config.yaml
image_size: 48
crop_scale_min: 1
horizontal_flip: true
encoder_parallel_block: true
decoder_activation: "leaky_relu"
decoder_block: "basic"
Rows from block 8 of the encoder of a small segmentation model, named by matrix and row number. Rows with one number belong to one neuron. Each number is 128 + 32 x the weight over its row's rms, rounded and kept within 0 to 255. All counts start at 0. Numbers have three digits each.
After each neuron's rows are labels from the 100 images, of 14976, where the neuron reaches its largest size: "place" is the part of the image that holds the peak; "strongest on" is what is common among them. Only what is clearly more common there than usual is listed. The data: simulated fluorescence microscopy of cells.
# gate: MLP gate (encoder.blocks.8.mlp.gate.weight, 576x192), inputs 0-191
# fc1: MLP up (encoder.blocks.8.mlp.fc1.weight, 576x192), inputs 0-191
# fc2: MLP down (encoder.blocks.8.mlp.fc2.weight, 192x576, transposed), outputs 0-191

gate.535:128128255128128128128016128128117128142115238128128128128128128128128059128128128128128128116128128128192128128128128128128128128128128000128123128046128182128128098128128128054128128128163128128128128128202128037128128128128128128128128128128128107128128128132128128128099128128128117128165185128128176128138128215128040128107128128098064128128128128128128128179128128128128128123043128151128128128073207128128128168128128123184128128128173117131128128128153128128128128061128159128128128119128128128128128128138128105128128184128128255108128128133172128128185128128128128128
fc1.535:186128150128128169128128128128011128128150128128128199087128128128128128128179128128128070128128169128213128128135128128163181128128128128128128128138128128128106163128128128037105128001128019128128128128128111128128128128128128128128128174140128128128121126128128091131128148128020128128089252128128128128128128216128128128128128128128128128042128128173169196154128128128198128128068128128128132128128128128152138128128128105128128119117128104133116128128105179128128128038128128161128128163180201164127128128128226175128121128086128128117128128128125074109114128128128128058
fc2.535:128128128112128128128128128032140128128128094128128128128072072128128128128141128128128128044128128200097128128128128128128128107128128128128235160128128128124128054128142107023128128128128191179128128128049128128128128217164062128128048128139128164115140128128128128128128128030128128128128128128128128128128128128128097128212129120128153128236142072128128128148128128190045128103102128185128132122210128154092128128148128128128090128128144128128196127131110128128128128128110128128207205128128116128128128128207076128128128071128114128128128128128128128153022128128128128128
place: top left
strongest on: membrane rim; crowded; cells: ten or more

gate.287:128128128128128128128078128128128128128132128128128071128128128128187128128167128128128128128128128128128128128128128130128128107128128138128128128128112128128128128027128188128128128128128128128128122128128128128128197128128128128128169128145128205128128128128128176128128128128128223128128188204221128128128128128128150128128128128128128128128177128128128128128118128062128175148128128093255128128128128128128128128128128128128126128128128081128128128215128128175128182071072128128073128000128128128078198128128005128118128128128128133148128128176128128053128128173017137128
fc1.287:128064213128128128128128128128128128128184128128128128128128128128128128128128128128168127105131128147128128128142153128128128128128128128128128128216128157128128128128000141128128128128128128000128128128128128131128128128122128128128128128128043128128077128128128128128128142128131128128128089128116172185128128086128128120093128128003128122128128128128128128128128082128128128255102202128227076128153128128128128128128162128128120221150128125196128012128228128128128128128128128068128128128128128128128128128128128128128128135128128128191128128128128128041128128123123128108
fc2.287:128128128128128128128128162128246128128128128128128128128157128128128128128128128128141092128128128128128128128128128128084128128128128128128128128128128128128128054104128128128128128128128128128128128128128128128128186247128128094128219092128128203128055128112128128128128054128215050128128128128128128128128128128138128233128128128128128128128128128128128128128128128128128036128083128045255128128128128128128128069128128128128128043196128000128128128132128128128128128128128128128073128135128162128128128061128128128128128128160128128128128128128128128128060162128128020057
place: top left
strongest on: crowded; cells: ten or more; membrane rim; out of focus

gate.396:082128128128000128128128128128175128000128128028128128128128128128128128135079128128089193128124128128078128128128128128057128128146096128128128128128128058176128128128128128128117128128128128128082186128128128128128128045128128128128128128128163152128128128128183128071128128128128128121128128128128128127128128060128128128128160105128168128128128128128128128128201128128128232128128128128170164122128128128128080128128081128128188128128212173128128066086128128123128128128128128128128128128192128255128164128128128159118128206128128192128112128128128128128128128128128128128
fc1.396:091128203128077128128171128128128102129092128128128069128138128128128128128087113128128128128128074128128128128128128172128082128140097128128116173128128128128128179128034128179128128128128128128128135128188128128068194128128128128128128208128221128128172128128059128076128128056128062128128029128128128092128128128125128128128160128128046128097128095086128031043128128128128128146128217071128128128068128128128128128128128128128128128128128128118128022128074128128128178128128128128128209016128175097148033157128128128128128128128128128128128128070128110128128128128128128128
fc2.396:128128128128128128128128128128128128079110128128100128076128128194128128128128128128223152128128128082128119128128128128128128128128128128128128128128128128128128128128128128128047128128128128128128214128128128128128116128078128128009128128128128128128128128128069128128128128128128128072116203128060128255128128128128128155128128128128097180128128128128128128038128093128128128128128118155234128128128173128128128022128128125128128107128128060128156128128170128128128128128128128128250128017128123255128128188128128128105128128128128042075128128128128128128096163128128128128
place: centre
strongest on: fragmented nuclei

gate.185:158128128128128128128128128128128128128128128222131128128128128128128199128128128133128128128087128128128128035128128213128179176116128128128128128128128128210128128128177128183135128069109128128128128128128128128128155128128255249128128128128209128128255128208128128112128128128128128128114128128128128137128121128120128128128128128128128128128128128151128128175128128128206128128128075128128128045128128128128128130128128000087128128128128128128128128128128128133128128156128185128128127214128195128128128128128129128128128128128128128128128128067128128128128169144030128128
fc1.185:128128128107128182128212128128128128128128163128128242128139147125128128128192128128128128128128128128128128128206128128052146121128185128128128183128131089128128128128128232128128128189128132128128128177128128116128128128128199128146219172249128047128234128128128128128128128170121185208128128128128128128081099202128085128128128128071128128128071128128128128128128128128128128128128128177128128128128084128128128128128128128054128128128183128128128144179138128128048128173149128076128128128120128128128128128128128250229128135128128128128128161133128128128128103128128128128
fc2.185:128128128032128128128128128128128128128128128128128128128128111128128128128000128128128128089128128128128128128240128128128128128128128128128128198128128128128206128128128128036128089128128128128128128128128128143128128128128128128128128128128128128128128245120128128128210128031128128128128128000128129111128128128128116128128169128111245128128128128181128128128128128128178128128128128128128171128128128127128128102128128128128128128128128031128187128128255128104128031128128128129128128128035128128128128128128128081128128128128128128128128128203128154128038128128128128128
place: top left
strongest on: crowded; cells: ten or more

gate.251:128128128128142128128120128128128128128128128153150115128128128128128128128047128158128128128128026128223128219122081128143128128128128166128128128128134118128128066034128128198128112128128128128084128213080150128128128128142128128128117128001128128128134128050128128128128086128128128128060199128043111128128128133128090128128062128215128147128138128128114101082128128192128093128178112076128128185083128091120128128128128128138128128128128128128164128128128094128128128128128205210128085128128128099048128128128220128027128128128128094128128123128048132128134128128129128128
fc1.251:183128128128128128121128150128128128128128179128128120128128128128162128128128123128128128095128230128066119128128128128101083128128128128128128128128137128128128128128128128041128128128128128128128048086217109128098185128142128166081120065128103128128128128240128168000128147128128037202128128128128128128128128128058128128128128142128117128128128161128128128128128128048128237205128128128128169076128128128141128128142168128128173177128128128128128128208218128128128128128128049075106153128128146121128128128128018150128110128128128128189175128128128128110146128084128128128
fc2.251:146128128111177115128128102128128117095128128128203128128090056128128128157167108154128090121128128128128128096099160098155128128128124128137149127182120239132128128128104128128115128119128128128106128128066128128128128121128128090163128128128068128122128128128128128158111128235164128128128133128128153150065128128106128108128015128128069128137128128160042037128128128128128170128105134128128128128113128121128102128120083083128128128153195128128128128128128008128128000180170179128128128128128128128095236128075176133128144086128121128110157128092066128116128128128128019128
place: centre
strongest on: membrane rim; out of focus

gate.366:128128128128101153128128128128128128058205078128086128128128128128128128098128128136128124128128128128128128128128128128128128128091145201128128128063128128162128128159128101128128128128129188128128129196128128128128128128110128128197128146095128128128202128189211194128128128144122128114128119128109053212128102128170128021128128128128214128158198128128086128128128104128209128128128059128128128128062128049165092128128128128128128128171128128122088128128128128128159076153128103128003128128108128093110128039128211128128133054128128128128170128128128128234128128128183128128
fc1.366:128128128182128128128128128128128128211128128034128128128128128128128066128157157128087128208128100128123128128128128128128128128128128138128189128128128128128128128128161128066128128073128128089128128128128178113128128128137253128055128128128149128137155128131128128128128128128112128178128128191085128128188163128128128128148128134128128128082128128200128049128160128028128126128038149128128128128182128185027128128173128128038185128128128128128160027153196128128108128128128128128128128128128128128128211128128114234128128225128128142128128128128128128067118128128128138128
fc2.366:128128144128128128128128128128128128128119128137128128128128128140128128046128050141128128195219128128128128128128071128128128128128128090128128128128128128128128128128128128128221144128190174128128193128128230128036142128128140128128128027128128128128128128157128128202128128128087188128183128142128064128128128240126128072128128128110128026128096128128128151128206092088128128128128128086122134164128141128128128128128128097128128155081128128001128128128128128106039128128043128219084191128128090128128128159092128128128128128135128128155112128128128108128128074128128143129
place: top left
strongest on: crowded; cells: ten or more; membrane rim; out of focus

gate.55:128128128128128035128153128128128128226128104128128128128137128128128128128060125178180123128128216128190212128128087128128148128188128175128128097128128128128128128128128234128128128182165128128128147128128128180128128128128128212128128128128128128128128128128128128116128128129128128128136128128128128124102128152098128128128128153128128080111128128128128128128128128128126067128191128128128129155128137128128128128128128128128077128128128128128128194128128134128128044161128128128046058128080128128128128128137093128128128128157000128128128128255072215128128089132128062000
fc1.55:128128128128070249056128128128128229048128128255128128128128120128128128128128128145128128128128128177059128128128191123128128128068057072128176128128163128128068128128128128128128128032137000141190120128128128128128128128128128102128128128117156128128128128128128128128145128128128163128128128128149128147107128128128128128032145128128128128128128128036161086133128128128074141191128109128059128128128128128128128128128070128128110128128128128128128077128128128097128128128128149128128162126128128128128128156146128128128128128111128128128128128128170085128128128153128128128
fc2.55:138164128122128139074128135082128128128128128187128128085128210128128059128128128156069121128109128128128128128114128128128128128128128128128128175128128128128128128128128160128128109128128128128088128128128128128128128128108128128128128158128048128180128128150128128181173128237127128099127128047128201128152103081150255023128128128153128128195057168128017149128128128128089134092128128065128128172098136128128128137160128000128184128128128121128128128128128128128128128128128128189056203128120128104128128128116128128128118128128128128128128128108063128128128128128128011128
place: centre; middle left
strongest on: crowded; cells: ten or more; long thin cells

gate.480:128128128128120128128128128128173128128128085128128128128128128128128128128127128128128130128162128128048172128128172154128109006128128128149128128062128128128108128128070162128159128128128000128128128128128128146128128116107160128083128000128167128198128128069128147128128255128128148128128128162128128138127128128128148128128128128128128128128128128128128128128128128128128211251128128128128128193150128128128128128177128200128128128128128128128079128128144128103128128128128128128128128057128128066128128128128128128128162059128128255128128128128106128114128128128167128128
fc1.480:128128128150081128128128201128128206128128128128125128128110128128033128128128159128128128103074128128128128128128128128128128128128221128128128128001255128128129128128128054128128128128163128128128177128128128128128157128128148182128128128219128128091128128128105128128128128164152128084128255128180197128135128128128087230128128128128128128180128128128128128128144128220128127128128128128128128128193128128128128128128128128162128128128075128128120227128128128128128094128128128128128128128109128167084128128060128128128110128121128128128059128105200128128134089128128128128
fc2.480:128128128128128128128076128169128128128128128182188128068128129128108128128128128203128128128128128041128147128128128213035128227128128128128128128128128128093128128128128128128128128128128128128255128128078128128128128142175128128128102128128128128128128118128104128128128128128128049073128128128174128099128217128128128155128048128128154128179128128128128128204123128128058128114128128128128128128128103128128128128128128128128128128128128082128128128128128255189079128128081128175128128128128128128128128128128128113128128208088114128128128063128201087185128014128128128044
place: centre
strongest on: long thin cells

gate.284:128226128128156064128128128128139128105170076128144128127157128128141128128128128086128068128128128128128036128128128128204128128128128128128128156128128128124128178128128128171128128132128128128128128150128128107128128128128127040128128128128140128128128128050128128209055080128113223098101128128128128128128128080128128208128128169177128128128028070131125128128128128128128066128112128128128117128128223077128128128128007128128128112128128128128128128128128128122128128025128128128172147128128150128052128166165128128061121052185128138172128218128128099071128064137128128128
fc1.284:128039029030128128128109128128117128194128128128075128128128128128079071128128083128092128214128128128128181128128128128104128128128128128128168128121128128075128128128128128076097128128128128214128117128085193167128128128128128170128211128128080128128089128207128024128128128128087096176128194128128128150128128128122094101067140128179128128116213128120159128128190128128228128128147126088172128050199079128128169124128128077041125143201128149165128128128128128128128128142128128128128128128071128128128128100128128128128128128128128128128128128128128128187128196128128128128
fc2.284:110128128128128128202128128128128128128128128128128182128128097128111128128210128128128050128130078086128175097078037128128128051128128099128128124142064128128128118128181128178099128120128128128135162128115128139128128168104128110058128072143128128128128128058166128128128128255128128128128128213128197128059128128128128051128128128017068128095128111143128128152128186128059083128128128136128110087128133128128168193128097169128128128031099128073128128080094128169128128128128047128128128128125128152114217128128128128128128128100128128107128152145128128188086128131105128128
place: centre
strongest on: out of focus; membrane rim

gate.11:054128128128128179156128128128128104128128128170128052128128057070179153072128077128128128088163128128128128098128083072128208128128128128066128128128128128128128058128092128128128101128128242181128128128119128128128128128153077128187128128128128128222070128166128128054128128128128089018128118128074128243128093128128128078128153128142155128205128128128128098189038116128128128128128128128152128128128052128128128128128128128128093128128128128128128128051128128220128128157128128128128128128103128128128128128128128068128128083179128128128128128064128128181128128128164152128
fc1.11:128128128205128128121128142137096128128087128128128163128128216213128128202128197173128128128090128128128128128128128128077128128128128128147128128128128128144128128128128128128128128035128128128128128128128128128128128128128207131128128109128211128017128149031128128232128128115128128198128148128128128029128109128089128128128128128128129214128025128069128128128178139084128128054128185128128133128128128151213135138128128128105128128128128128128128128128128128128128184128128075128128070128130128128197128128128128128128128128128184128105128128128128184029128215156128128128
fc2.11:128073116107101128128128202128129128095128062128128128128185177128128128128128128093058128128102128116128128128100128162128128128128130128128069014128128128132128128128128128128099128128203120128128128128186128092128128154128128120128128128128128128145206128128119128128128056237128128128032128157128128110128128128128128057128128128128116128128128128128085110128128128128151128080168128128128128255083128128128128128128184128162128128128250128128128121152133128008128128083158128128046128128230128171128159128128155128128121128128128128128128128128044065128128128128158104100
place: top left; middle left
strongest on: crowded; cells: ten or more; fragmented nuclei